From a checkpoint of a small contrastive audio-text model.
Training: soap at rate 0.0013, 7600 steps, batches of 256.
Rows from block 2 of the text encoder of a small contrastive audio-text model, named by matrix and row number. Rows with one number belong to one neuron. Each number is 128 + 24 x the weight over its row's rms, rounded and kept within 0 to 255. All counts start at 0. Numbers have three digits each.
After each neuron's rows are labels from the 100 texts, of 14848, where the neuron reaches its highest value: "tokens" is the input token at the peak. Only what is clearly more common there than usual is listed. The data: synthesised sound scenes: up to three everyday sounds over a background.
# fc1: MLP up (text_encoder.blocks.2.mlp.fc1.weight, 512x128), inputs 0-127
# fc2: MLP down (text_encoder.blocks.2.mlp.fc2.weight, 128x512, transposed), outputs 0-127

fc1.51:101111122102143122099136136149107122143139136063112068166122147127105127091113144138072092105116107142103134116129147144118133088157151113138087132113138130085131120137152130132137111115113146148154119105148133141126064152078145147126153107093143136139091137106129114171174148166180148112129113086130124151134153132162137093125132091122114081126137108138120162164110104127105080133144
fc2.51:137139134136119129104164136140124152089107154112147152126123099116067137147164149154156168100125111194137129147148099158140097154126121115137172113129083204127109148126095127105137117140118089148120136117146141096115138099145101119124138136117139111111177150104109114138129140135138087115140158137118170093108117125110183156129126118113180144084087127124128105135134172105148090140121
tokens: ","

fc1.351:132176121140147109127157119147149146157148064150124142137102143152120168097116138100115127122125162169123141166153141152109161130102176103132116125103085119101130159114121109129121140137117139127164140141188064161145128154155164095150104113114130120080140141144143132139121123110123100138153144138144120146124099132073138109111124169128185148145159120140118142129108186141108127158093
fc2.351:110089123108129127123145165115144126096143163112178102147138113151126127129146191139097122094122123095126132100112109166144113131145129163136146132161115124136145083111115104161107125152129095100174110146086121083105126144156090149131133099131120081170115128114119136111136167111116166161102140118072114132083183122106142161171101118125107121127110137080151101141108117148149114121116
tokens: "over"

fc1.216:158165139119112097128099084128136144118122112100155112133084140137086129142114102099138106090151158161125145167132115097136129122113135105102131157119086125145112145152149119077170156145120150135067103102145076101124102149133091146142125129135107116084145134113138133173124139142149102081140096094122158128124154138145101129110114163125154141167070117120151115146151079145096110134142
fc2.216:091085091102125133193158132124118130135152132112102133119135103076139089158117127157148135129100109099114137134111112139131132132154130136143143109142161101139148100134128177116134096085098093081170104117170158110125112118132131121102164150117122093137147122133102118092139149111147142144081128165124119121129153154138117171146138084170097109111145097108148151110124187108174121105115
tokens: "coughing"; "phone"; "sawing"

fc1.198:137115136126088157117108127155100135133105149140153143090109075119140127160110123101124080153105090147115145117117126171104088113135127149142129120098179153139107132085149120186137139162128139137117130104134118102120078114137138145154101132173107114116135099187123114108140109147078061140153126178133143121125114119099139129138117119132136131110158126141115185124167099099129154164122
fc2.198:112159128168154078084125122105121084127148119127126093172168159138127145092143123138106141160115121137153121147157119081146153156112128125069124103149142098150118120108132145096085155121106132101135126135129110149107201153129143149120148129070156131151128154109120154157130142133150163125090131079102133120142105118135174145106135149092117122103113143139133098175131148141133114090139
tokens: "melody"

fc1.314:111077128156115127104151124133121152137108121171133137152173106135079137138099155130145164120154157097137159185126103127165111124170127134116114139134121160117123149072120148094124131167135142129121144109137159112129077110116118137129125100114136141113156160145160126109171122143133125141128079113116141124163124170090119133124149175146158136108090141090152166117106161099147107165185
fc2.314:164109101137147103137164101134139075078084148138152096118150128112129083099115091111117131126147117116167143087166062139154109134133108147135082113085125123120105122136144112135170089115134130150115111099152146124109140150117150129092109129133144159122097126132115070153152131108133124150127155137097115148149111130112079136112097096106119123123091138092129060132139152136158117126108
tokens: "barking"; "with"

fc1.385:136149117154153131162105100166109151131174129061136113152118143133117143081112121118104119141138115134143144134125143111154109128120119106124118115103100078098140157117135112150044106128142132135124127133150141146118113133175160191177138151105139134107089123133150128122120130145126195117117134180142104150147108094128168111087124153159137130123149133104103145178116155134125126096124
fc2.385:129161154090108125116109159139127124096097136156149138079143167109096109209123094142141151104108134147106131126132116131141141130172117133087146123150170110118159114121127166128148114097099108106139123148106121134153167103148112151126118148131140110093162139087144138135120127090137147135147104137156125091076144186132105133163129156141125139092123110191151109082165148137132131140130
tokens: "muffled"; "passing"

fc1.393:108071113099158179136141119064161108084124139158134102125096127109128161140131113139113098139169114122139115144140112131116154119161121096127160096098086146147104118122123134132114157137140133162118103146173115133135121180140151085120093133117119110117094106138106148179097140144101146120139130157123123153139147150121150110173109152152110130100159128111141128125142071196126152106136
fc2.393:136157171106096084151146135170119155148151151104120137125132129141175123170155160133160152156125144116125079139118107110164096158092140167155106083166123129151150135144115082136158095123102105135152124109153146116133140102129121071113120094131127177138157142122129178080125135078172130139111125146145116123138148137113114106110138138106139091125112115167107138104131086099126127106116
tokens: ","; "over"; "speech"

fc1.38:082146129103055100124148126145109126113120144111112146101110094116081154131133157130106091161141198114101140121130112115136168121136141100138153152127116116121159124139135109122130141127118119142130093114083097129103084126096121107142150163126081143091165132158114199146144115174115109143147138109170123147092137128156126095118107147136159152112153143148135098122148160132159115102146
fc2.38:149115120153169154170136172124137135150110147145166123149126134166150116119160111154131125135104101134116144160139127113115102118101113147130132142138161169166126126086095136104104129142111079118097148115109150123139143151156142141081126179166132096143090148101136090078135162119123052152135130136134184101153119090102101100129130122118088121125105138128106110123086133108123105151151
tokens: ","; "quiet"; "muffled"

fc1.137:133138098118156132129117124156126157138152158194139112159124132105119165106134117120132135174117141094145141103100139139181134076137133114118149111115099109135103174126121129158106127125159146084150168157130137119163118128108107102138131153140101149135114155142090120144113099100099114182143113097120155092115136083148160119134084085116126116145095174128097161131146103142152145162084
fc2.137:146135141200155099142130127137162112147108161130159118169123108161122151114152143103152155125122076147101136108124094147150119156091110134103139113169109161136165109127122124108130104165167138146132135140113130124130134119159147099124141089101103141118113106177104122169098127115189100138116118144148138117168165114078150121147148124090131088106129108169157100124112085122130118089125
tokens: "barking"; "coughing"; "in"

fc1.277:132125126164089115082153139113143106116121107138136156100107160124144105114124152120126130149146071117142118114121158149145108128173135184098126156115156141157147073150108111180130165104120133120105105136146100145177124103133135145131130171105141110107144114125121130102134141113127121179167139078138110107142120113122106134175132176163112095098119123154195126091142136144148112133095
fc2.277:140132133114172156143121140145132175115115142138159144119095109127100088159108107150147127158095145111128145125114100085120121091096099071162082179154088131126131148103165147121096127137110159160148144088133131139090155126117132136147130109144102136109095131123160116126120132099124139107135166163096138157091128151091157114112116138114100111129108138101064155113072139144149110122106
tokens: "<end>"; "melody"

fc1.508:112099149121107134027137123134088136155134160134149143144161108181119118120121147150120125112139167130183130112094131137135141137113095140162161154143108132128157114172141155146093132135106120125071174131156128146130103135163121174102135124112100136120146112122118133172135135127101082126085152111148148140151109147121130118135116117121158127158186142107161131168111123126109120135097
fc2.508:180148123161178156177120144134151135121152121143127105134103119095131112140144144142170143123128165116125104112134122161148127124129120108150121117147155104138146188086125102130170113115123125132166100146122163112122177143113177127140115140116163132145104157123128089136147147091125151119184138118081119163138111139126117120142179144111134121114098154162135102117177108094177140176118
tokens: "noise"

fc1.244:106130168121115115098123142080101136160119138113108130118130140153151122129154125133114103140143161132151124105110141116139115107150141116124161173126133135105140166144188084100133127132146144105174093123106128159127137155158124134192152121110118141089163161106193079074128154150145144168166119102163163139122147145118164101111154129100128097119126135149175122131133158140129112154146
fc2.244:149158100145126145161155162158154104071118108148140146149128141119137121117135160133168100086141138154080143108129115163087099172125137177152123110175114116127084100086115153138135110140131121112124177120132122129124128137161173116133137123165165098141119095158101154143147117119146112085093110149128122139106135118118130123164109097201101148113137110099140127100163147106132121134113
tokens: "over"

fc1.488:117134115090158141172081162120116110116113094150125121185144082117131095132081147081081087110135120132132139167114119118174118095098139138085120127159126134128117110125143132112072128150157151120134153140129133096121104119117135131128096194126138107083130134109136110127087167106148153115136109131135121098108145143107103137116173125108177151126132109115117178141126104115112092145144
fc2.488:139132080144107093138144125132112151089133134085130142082093137166145117156041099140152143105119142105106156102144111141131137165127119137052126127099112123164107107181112159140136116127128094110172106133133120109154150067123109142109160115136126087133148097139140136097125101121136128102096094118111153139109144109134136119108134101104116130158110112109117121127166105174131130142125
tokens: "speech"; "<end>"; "glass"; "drum"

fc1.333:128141125110121115129126134162114096151111165125151131119140110092134072171110164112105069151166142111086103164091137159154136128141120135160154124097133077112159154139137086153119155161146109119102095101102143093132137125107134105127112167171112145131082114124076144138169095139110131124169156137093109113107148150130136110145107125173131136135111116137122160096154153135100115149139
fc2.333:131113112133160146137119128095142101119128082148089146159110157115069134070104100113134126126141096082143127114166123124107086126138148143136160121106092148148127091120110128090067099122117106128079143130142148164156127142120109169132132126129130132139132134154164109152117135141127124083121094082187141105132095110106155134128124137090163133098126155128129087123090107086148125113146
tokens: "melody"; "mooing"; "horn"; "snoring"

fc1.26:117122169124119111128108171143109140140157112069154122131160112113146178123148147078115139129128161174150114113108127141079132129127105148110067137104111141140152138120131102094113120158073117092095114100116109111169110164149096111136102122080133118122174143096143169166116114132141122122116118121100135119173128145111119124146147101166144150097069126122122098144154115152125122104120
fc2.26:123137116137128148146131089147132115106131114118126133130139119129161154122087119180143100176140090162100176090114151138131132131151088128142158091082115131133089132119124163121124118163163108162172104157134162110097102083122104125146140147143128143140100118135118140100121097150134117155112103128124108156099113145174212135100119122117165117150135126136121153179086133096101141132144
tokens: "then"

fc1.300:132153146116084137125123120164105139155116200123181105138105143096139144097133133138141154145147099123136124125138118119143169140114141147111143148127110110161144142117171125088132174136110124103136082180148102118111125160173150174174120146128120081140143106131133107130138160126104140182144152119162123158122144096108146094137160105135118109145119136136083093137112095133110159114176
fc2.300:115122114119157156177165155141131114113107173118161146109120153149119111126131203126179171080151130146057126176145119133124164150157143084150130138167167126125092145102067111140122132124126096091138114111108083130149135126119145122159128116144152121128120151160115129108138132104152114117073104107107113109131133100121121110139128124133131142117135126105122117121135105145070120130152
tokens: "over"

fc1.185:083157150180146150118122082118119148137150122122139156116102161118120103146162112183122151126167126067136122090125130157164130134131132150122140155118094172139144164099076099122138118178133164084127128111113130127087092114140098116121115102129112139079130117152075149132130133128133132136161140155118158174138174138134133084105127148153133100121154142098133133112134153107126118112093
fc2.185:165117151079173150151159142135124146146076139163075100169173099125118151099120162125110150146128138130118097134120119138156099140139100120121122130135135092154119129157113163139120182131129072128144133142139154171116077160106163139138147155100131139130117151120099113113162099146127089103117144085146091114108123118126154120162133131136142146142147121146105102165097139180153146105118
tokens: "whoosh"

fc1.358:123104105122132133117120105128130141115150127139098135096134124148149136107105105168175126152135116124155126123146119104127130132138143107127139115153123100180204163133095130116168157129099116082136115141128126129116088091100115149093125111080115114105093152115158099114111084147186102134209095137125140139112098143099182124115121118123142114110125145149113140081163150096132116128149
fc2.358:130151168125153139136154127132132127131122132133136122162166107115092129110163133150119104099103148145134138104101180176118097083086109156078108141120150115091098079149135109136108114122130139165112153137153125135115173142143151091061126127110117172101158114145097147097131127123096124090102114150163162129169160118121112123135122164111134167140135121105116085125098106109157132135094
tokens: "zap"; "laser"

fc1.369:109101159099131131115135138124099125099214139169123110132174094114122126103120154132122121154131117145101128136116174130140073133104141100134121149148118112164103117152133093158145164164131104110109106124147144133149140127158128123111149052147117167162137122153131119158122121116169129083126112086154113156125102167159082132155099125098113131137127131131097147156114153153110096131149
fc2.369:131111115127135107099140122164141146162118122109159134084146131109115160182153138162163118109096153105112120149118096106090162075125117143138109175144110135137132138082136172105114100125139170130120156087123129143124130109130140123104101176136142116146114121104186115105126158091092135153151136151097128118144142070154146135095137107131138127124107152087125128106163136120096180090148
tokens: "hiss"; "zipper"; "breaking"; "spray"

fc1.191:088113161139153072131113142112114181108119121104184150125120118132151147149110127088102145140146123154152131142138145128104096106113155106164150141078129130128130140115138121174155124146080152095118108119152125108123067135143104124168137105106097111125154167115165141110126091147111137114119131160176145149141160152137126118159099117132189143152092150108112137161127123143102168163131
fc2.191:099139114128096158136137123164143136173142105130140129105160148131138160143103156171158146094143126127098138112129159142114155116118129153098119081129122137145142132102116180127118108179135088118165101175132149140130143144134101147141143137114179140131133134139104199117126131137110135147111143154097151116119130157175158181103196138109161120142091103139174130128104148113109141109104
tokens: "then"

fc1.289:127066133157115148151102087133111131102183120099125138135161167105126150092150130127137162131124068090089098131152140092149124111134126148101120139114069140154133154152087149094124121104120165156123107113097119145147114137099136118163167121145116137146129138131143180113118095143125110121133155151106094134152116121101121182123130104121123141129088139147107150156143122102164129150075
fc2.289:145191124134113128138122173129165136123126160150140084084110113132130133144140141082133148167130138160144129114123130132106102172142107080151147101144124150094142158154123128191120134135127086101148134123115142129124146139148185158088112134148107145118151154125114114160167173103135129130083125103164128145153166158169154142142090102117116165164112103111132127110102158134112128153148
tokens: "muffled"

fc1.511:131135108099145121120157133128147164149157129175132144148117181081113129123093107175156130126111118154110137128079103147108098136096108105089141133153130108165104113139165124119120137150154143169114083161122114120129117128143151088131125138132143131164101124117111132170174154093114127154141125135141157127117131161067149122093117111131134102149133143086154164167132099088081120172141
fc2.511:133115133115154111109125189109111097098098146137150149120113131102150142094118151101150176093070143124133098113109121107098132155145113159133101126125115144124096104103127152127128133128107084107072152151120177132126125152143173071137132130098149096122105085110172105127107105125135137142132123097150141103154124100175111132127136150097147125108102108098111099151106100079112146102152
tokens: "room"

fc1.150:140123151125129112122129098110095167117149137170127149132150150116140188106151151146126132099116107168123102131078155122098086121102130147069101113165152143161104117128114139155114134158131118166106144126130110137137110165171116117111150119131158134146122159106104135176145147090106140145150121109092115066118135168118134185147110121142118107154130161100128154173141116114080111105122
fc2.150:107099129122078135117129158165132154124116153105169159149099142109149103116144112128126120079111133111112139120134149113104155126116146110135115134081175110127119171130141116103135113126178093100094089113179148126146134085115147143145107137155095142120105105119087151131108144116157150136112112161150133152115118125137097145082116092087147108135088160130080091165147139151180127137162
tokens: "room"; "a"

fc1.0:128107146130142128132115126154125135141141129098161145086148121107162144140160147171144152065087138152140153129111145130094130114152128138166144150140109147125135157103103109110121137166114085099135146151157085140095085127161064106095163114103119162124144098108144134139129113133173133149098177109123142123146134176179109120183131107148095136143121092117155142146137145108102132124149
fc2.0:152125067118114117112141136098132146118112104098120114154083165137126125117150145092133117109095116122090147121129126145116151152158131096145096099122127145146112138108110123139148120148145138101112105165135143089148102103105134160151140115144146102145113129110074128146104100157078113083076105123100146111134106138097152156094165104130163127109104152164155103193093161137102139123168
tokens: "over"

fc1.2:098129161149108111104145181126125104120119112143133143072124144121132113148127125110151159094159125163087111123111182106125119121110108126116173122118098159074169110147118145134159142143109082141145115151129182137146150140166120151137130165132162139113142084094135121101145107127144140111169150158155175129141104092131098155112136142168092127118127092154144136135112097154105086137105
fc2.2:146142097098110109071123143140086107109131133091134091127135130095162112124129139083120137134146113121098164117154100137133120136139139130159162090155151128152133133107131131177140072111096164108133126127157115160081118123127165126107128146126148109142143133099147140166079130121097122097114121170159122142152096162142157109129112086110083124112082125185132150182092119133125117123138
tokens: "thin"; "typing"; "in"

fc1.181:124145114111121121115107128134085171099160135134117147181119171103146091187109100083165128109156115083134114119084142110148102077132158123155110143109149143163111136120148156095141157124156097132108163137129105123178129138148090156096159132109087137133093139132141141121109103134164126135122138172150093141116123137094119117114127098118111171174149125106098122142108121117144098118104
fc2.181:113116130130124178122128125152143156124090156163119128121106075147111160165112160148090121130127135175144166154128097123133142160112097090149091115117092123135094121129096083151100132154125098102179075132144133148116134134119152113150122114170125112109113123127099102149159122093119158109084164147119118090145155113135146179093135104130136128099116136088075130119123109137154148121158
tokens: "crickets"; "<end>"; "chirping"; "coughing"

fc1.505:184138164090116117115133089124131087098113155153149124105086159131136101141134153135130105143117153130152144151142118157151140087124128109140106148216164120199155123124141098106122141103095102145125162115130126148101124136132131132157130171126107073150119159123128148158141131123121127104152128135127098112141115106153147103145124093152154158156125171120133158096092124090140115122161
fc2.505:141116106140118121144108144108140119118168080107101108178125141192129091140127134128127119098140130149137119113129142135158146154079127106140101133157125142147131119140052094151098116140142120117082138123169140108092129132113103144170162146099163119146177140144127134103121157129107100158080112121167144126113087121158142126119157121136136079096132138125108082160117148120179137129103
tokens: "melody"

fc1.203:110127072175102167143134112120127105131127122127139141104084124125110134143149116162162143164158105087119124130129115134155128133124179118142158112124083152126109092121127113130143097168111170122155110149115151119112083132101148125154137124140101127119130101139097157113105128148084105112136101197107067111142131103154144115150135143125125106113099134112174194091114146153128155132156
fc2.203:143138167129127133135116170144139153129103143115073110169171133126147118120124155122088132102109136142123092093133149089113116145119095134126106145127138128139124133135142131138082164109170073143174137113125098120137178114141110123119123151133144121121138135117161115143132112102143125155140172065134174174094138106112132130110110126146109128158168109133065071160139095119111107111087
tokens: "whoosh"; "car"

fc1.168:143117147092121131118136152126171091159143132125118113146111104121114082164091123126137123138098091116163118160109183132114106088101115126111145113149143114106125157137144112118086163165113167077146159146101126145117113102144126081086101096099134151114120109108081130160130135149138161094110075146115114117157127152087111121116116124101130098136149156116106147127129174083151099149146
fc2.168:128126130151155108111162106138131135121138126113132144136123111169138118098169150129131121131143150159155151128129113143140140146128132144144103117172112128131123100110111151105174119106141117156114132162098147119105124136121114177160104152134106131139158147164162128084157106073139106119140193106117136177122115101193174122145150160123142119168086137171175135153127085087094158117122
tokens: "zap"; "ringing"; "fly"

fc1.177:135138105170095121146082120118149131130126116095125098124110116124131116137101129126166127129132149156139134105163095139105128123115130114151143143152136082128155146100162142092092125148107084105140132147114126125113109140081102106099129151105093120143070113136183143140168104106123159170125086108160102152129154108159198139130095126132153115149151079094115092133125144111089160106136
fc2.177:156121132107136151097126148131105111134113160084135123158151123116101141112105159135107100097148101101136142110143153121134140137138163103115106099136105154128086129106103095139146114173159146126130131132150134130162157111142121078145145097130151129086157160123124100139074152113148124112099109110176167083111106100084118126143124141176114127094145157209096131116111152161133130159129
tokens: ","; "with"

fc1.197:089147126117111078141130153096114107132168091090146174176140114115148072132119149137120098128103122139157125095128141137092162124156117134152114149164133121108156129156111081086143094155116129079051107138148122114157138124123105130151120097131101096144132169113111146133109155100138134137137119127114137108137161137134134116138089097125158118122120143129098132090203136144126110115125
fc2.197:136133117133139187149186118187131146121121133095111146110128116111168132140124160141139110165186119169140118137111189108095124124074139132115124142084133116147131094109126147164122111114143157169152097096118170123123148128135123130133142165121144147097111160152136175142109145117131138146098119105147133149131160125099090162118165171128132094166129112125137104079134129159128141116141
tokens: "then"

fc1.469:115121156187120106119116112136123158137131157151125165109103155135128188131105142136128128140127114103115130128133111076133117105097181170087156171111132107142145144124130105137113141107120122114161120090113122131117080114136142122155131074135113125168153171153147103085128115104131156074104110103130132106143118137163142197138129180131104146158109115135109138109156123130098144145084
fc2.469:104088136133114141130155154121138157161083145145132128113138125106138081160129140126093143134132115148129131112133107130132130132122097099108137105165145179146111117130151165095100121154130116119102149077172126158123166159093136132088120137131083123102110094140135155149109144139110086142109161115144099115087127164099083157148148171183126142122125140136163086107129156178155097148125
tokens: "<end>"; "horn"; "wind"; "ball"

fc1.337:119134110080158100051108136155120149133126095099118169078106170140146103110148094137104134122133134148117131132132119096143104128143119106156107101118112162137147098115113122157094087163151131140118170149087152145141139149116110151130085108171151132070092115086139125130122120145140135150133137141153126099123112135114139105153110144076166120101120106133106151137181163129145097142130
fc2.337:115133125076116111144157110094161090138150131143135100125170100100140094174154143175144135144164125098086168115108106161105127157112122132176123091139102095121143118116099135117147162110093124160140116166164162118140107105090162124122118106101141100144144107152143146116139165152099133106132144120110172135101129178104150123125163134103093154111152125114132153155099154132135112135087
tokens: "over"; "<end>"

fc1.174:146136128117105197165107144162152142139098148126113185178130125089155111119158126150114122132158086095138128141137119130115156080161128136124152133164096106161142133119099111163087115094120124103137124102142150140102140134153129137119077099139080099078094138108151118090133170139114130181145105120134142157135117126093114147139156127098132144119145126125156168157095136110121138139141
fc2.174:128093140119125109156151108130145104053116111163148115103091135133118147118134177099161139063114154159140076095131110171151122098091138111112133130098126141118124096135130135138120136103121129154115135156131150112122114111067136093134165117159123120133106136148130161091113086125130133138114130132184096097126072125093174114156112122136129107109096106127105099123149118101139101122104
tokens: "speech"; "quiet"; "laughter"

fc1.1:127093138134152121128087164142132120145127157120100126143105125100101130129088155142130097121139103071101104131118131117165137138127159139135095127106180112133157128124189163140126118143177134167101117140126129137129154144131076159104134101160132104145091157153081088110174113097130147088095160138101120129106076129122154116127151135144124140108099106176102121135086136128153150154119
fc2.1:110178126122143150094110109086141134115117075136121129142101162141130122111126097092125153131121150166166183103107151139104100100126114107073115101099135097111131140121125098097123127145098147100129118123112100124106110121141118150104154177142116121080161088141134181140100131135143108156167128118165084091114103178108122172141102124105138137141129137132095124121161110120107123101166
tokens: "thin"; "zipper"

fc1.147:141119123125135110121108123086109142111155101125152162095118102111125125133146171110108156082209168099140145126157146138119131139128120099121090126116118122157111105174124108086150127167096098116118149155137133097136123084092141085122126124166128131106123129175124130118129126096175130100103128071146141087139127104105100123130123157131179099124087150093084126115139108121118129151115
fc2.147:149116114138137117132161128175176120109105173114122147178120141123159125135083117104130088155128135128134117140110075128122128125098112107129145121131149132111111128110124134148140143096152141122113149164150111144124140165137113177116137132067150128130111145123138124119107179124075149190125142171099103179120161153188114163141149118118122146132148087168156139114129144181139130121109
tokens: "coughing"; "<end>"

fc1.249:111121128138119131151122143154131152119133091123164133122134149103074092150154139119172122160133087134137123074144143097105132133139118084113104081155132163118124117139095125135100134115193116157094107108134139155102144148169128123099135122153143132134121181153139092135170120116136134121187153142147160150147161159118108095111129114126147133146123108138138158098100109122130057130082
fc2.249:154132162131095110099105097130071115114129141147136099135150089154092138163134144136136132132138121122112105163118137154146128128122122115167149143077102174087133125124061091134128115158089151123164140164157164135121129112167162092159118104125130125084140166123113162140119117117117116119110131119154130130161160101097160141109127114162107158146118122095085114147186139138146165136147
tokens: "<end>"; "muffled"; "laser"

fc1.451:109116098137134196152095138106119155116142150157105144169068111128093155113150148112136139129133156164098117121122163160153103106130131135124118128155129173133091145141120189084144123111120099160148095154126146137094122149114128086154143158132148112120131058142147131076159117125126130146172140140090158109139118132149106128102116128138154147122133136135122113162139089124145078129141
fc2.451:127115104107147082128158125102148183097126169133162111132129144155164125131117124153129083141061156077138143103088100120170113158131162139130164167099164094134167108142126072110138131133125104125159166152133112135143141148165144126081140142156118154130102171137129114188136137106119132137106113144124134126121159134125127165154163136109137157146104117137135113114109112131128150159150
tokens: "room"; "reverberant"; "a"; "in"

fc1.497:141130104133119136141126140127133169146148147183126169119137139053112117111123112196133089109088111122098141148039162153096134146114116100100103111167144129165084113135149152137131126137145136136112117122119099106164110123163162100153128166131129127116093120128149143149161140107108124153164138130121133092117163168118109126108136141112136120138126142114151158149125135088105144159108
fc2.497:114152133106188121159144120126107115086092140116114162152121135112156169133088159137135182100089138152109089120116118115134158144123147092136152136165092158149158153141174107138125171189152168118109102164142151129140146148106161100124100158136097133137106094130091115123112124154137153127123149156140176108164099100169139119129127138135159092149146130126109131133121115152125153139130
tokens: "room"

fc1.377:132175125090112135142128148164161079177116139136140123150146097130081093162140132143133138112137154143132143127135118121136121111161151138083165087117123142148104076156115072067141156085164158121153123116090134143140104128146135113126108137106141129191125117125108158116152106114132123147136094138089147162156106157141137133124094131121123134141078126085132160155108145150115135125163
fc2.377:153088112159109076169117098133085159136131111086115103119100103128130164067152166144138124151124104106113165136145100143114129130128101102165091152152124140111139166122103145134131076142136107164126161130150132126120128118113111120128134101121115136091141143149145086145099116161111118124111144102164153128105166120107112106121176087180142163108157127162117107145119104120157079130127
tokens: "barking"; "water"; "quiet"; "zap"

fc1.56:125136114136151144156148127159134129149153100118146152124115103131129149145159148130161139105118136128109116127166081091142132194159121154088132096158067109105156079130150101115089124119071132177151104150128122147122153125115147163106111112108115126123103162148131142181161166134085144112156104135094112083103118105096145147116113141104166105114135155147159162132141142132128132119117
fc2.56:136107155131124154129087137144154102167143143159106089114094101125124134173108104140110140136131120165130131123126135106124133145122096125115099168124102128113117135084125143173130094172094138109120118109133076167110191109120116104110158099120141124138100125135147134163101093147109130174169130086062162131118147096144156112139164110107129136155129151142146079106164136162125127147142
tokens: "muffled"

fc1.60:118142119103144104142127111153108146095166136113132063122115124143160111148139148161124132162117134115163097116063141154113113127131108115090102151126161103122143164105144173122117162134139098155132142098131117102148178134132143144115118127105145124135119101137141181119124088139156127130162106159112150159144158173085155101161112158143132115123087110130115151089151176135098118182123
fc2.60:110109140171130123103115134141113118176121121077187182128099145176124151114166112109128096092133097110130101150165104125157097140120119125096119128098132119109132139132139120154082142111144134142069106133153115132133111084126146149137119146137140141126148130126126093144134139113108071118067096154154145148152136167156100175137149130152144108126104157155109177138151131152132133147160
tokens: "speech"; "mooing"; "spinning"

fc1.509:109111150134153160148137098135113155150098137117103116122117131095095116134138093128121121122151123095142121111149160098107126140088151099138106100155117127124118082093127137156111143183109160065097149119147146080124163144156126128110158125127156114164135141143115090154129138169105096132093133145123105147081168174089158143141153136136128135136116091133108162183125142074108109121132
fc2.509:124151117111120128097128116137163094114145139157165138133150111122186130138135149174145127146130124182130140124124085153145122097161092140109140161076138136134138132176123153119110121075161097151168088122113104156161103127129165156138122103114104149106122100131146122108129124096157129132138166125121142111196109081145104159106096120069141132139109157137156100127144125145146136158107
tokens: "speech"; "waves"; "laughter"; "creak"

fc1.395:134120155095116139136143138145097135125123122168131139079154130107110146152141086126114156104095137117091085110146108114183134099119126122128148120096117156178108156151124100095143096188146142145104125124104177150109129113121122123092212139132097153130158121138153156116119115146127110152124150106098132145081095086096098137136112091091128134108140123148112145085110101122136123126127
fc2.395:113131120143116139135141090111135127152120150133110105175122110136145063138138156116163108136131132138135139140141131110098130123144077101113096165145099136125173138102078153130173111100150111088133127120123093139156132175108161114112108086159112097149106112096132112145134096123102111131126118106188146069145180136160157103087122131138113102140127116134129130182090131107126109142100
tokens: "muffled"

fc1.363:128141138141142135122157120129122116121106083111119116144159132125097136111082117149142151120085111097163143107139189116169152115171101140083173109166114087139159115158106087097128144102099169131110173137133124113105175107115094124091137111084117163122132103121154125159097112116182162123135082094133099130134131105130144109128153131143122117128142130132129123156141150071141111122145
fc2.363:129125148129117119099120130120122127177104118103108183081127121096140127096154135152123112147151133116116115146127131108086101139134142147104204129118125093118134160114079157137164142112160143108139145159152146129137116131108092084102113137104098169106151073122143075099147136136135137092115121137096159123120114148140108143141165125118133130115150149096174117077065127120126105145153
tokens: "zap"

fc1.152:127128106150101119155106164103110154113138092114144104112088143185130109141159101131079115098116099133105136122105139136111134108128115119115103121102098107150135124140112097112119147109157170110144125152113134102127138125113136161118135129145128149158067112084126138153141131129074113082111148156161129143158123085109118119093089119129080129069140161087137086128076146142099116168131
fc2.152:118139149098110144146127079107124105142097181159109147126105145099136160126144121124161130093128146148124122086097128081127097107140131153127109144150120138117096098131097108149094110120087077146138115113152108181132108118150070103142105121137137077077155108091146116117143125126179116175092105120102119092087146171138108144134110130118148120143158113124162159117122130139152118122123
tokens: "room"; "a"; "car"; "clock"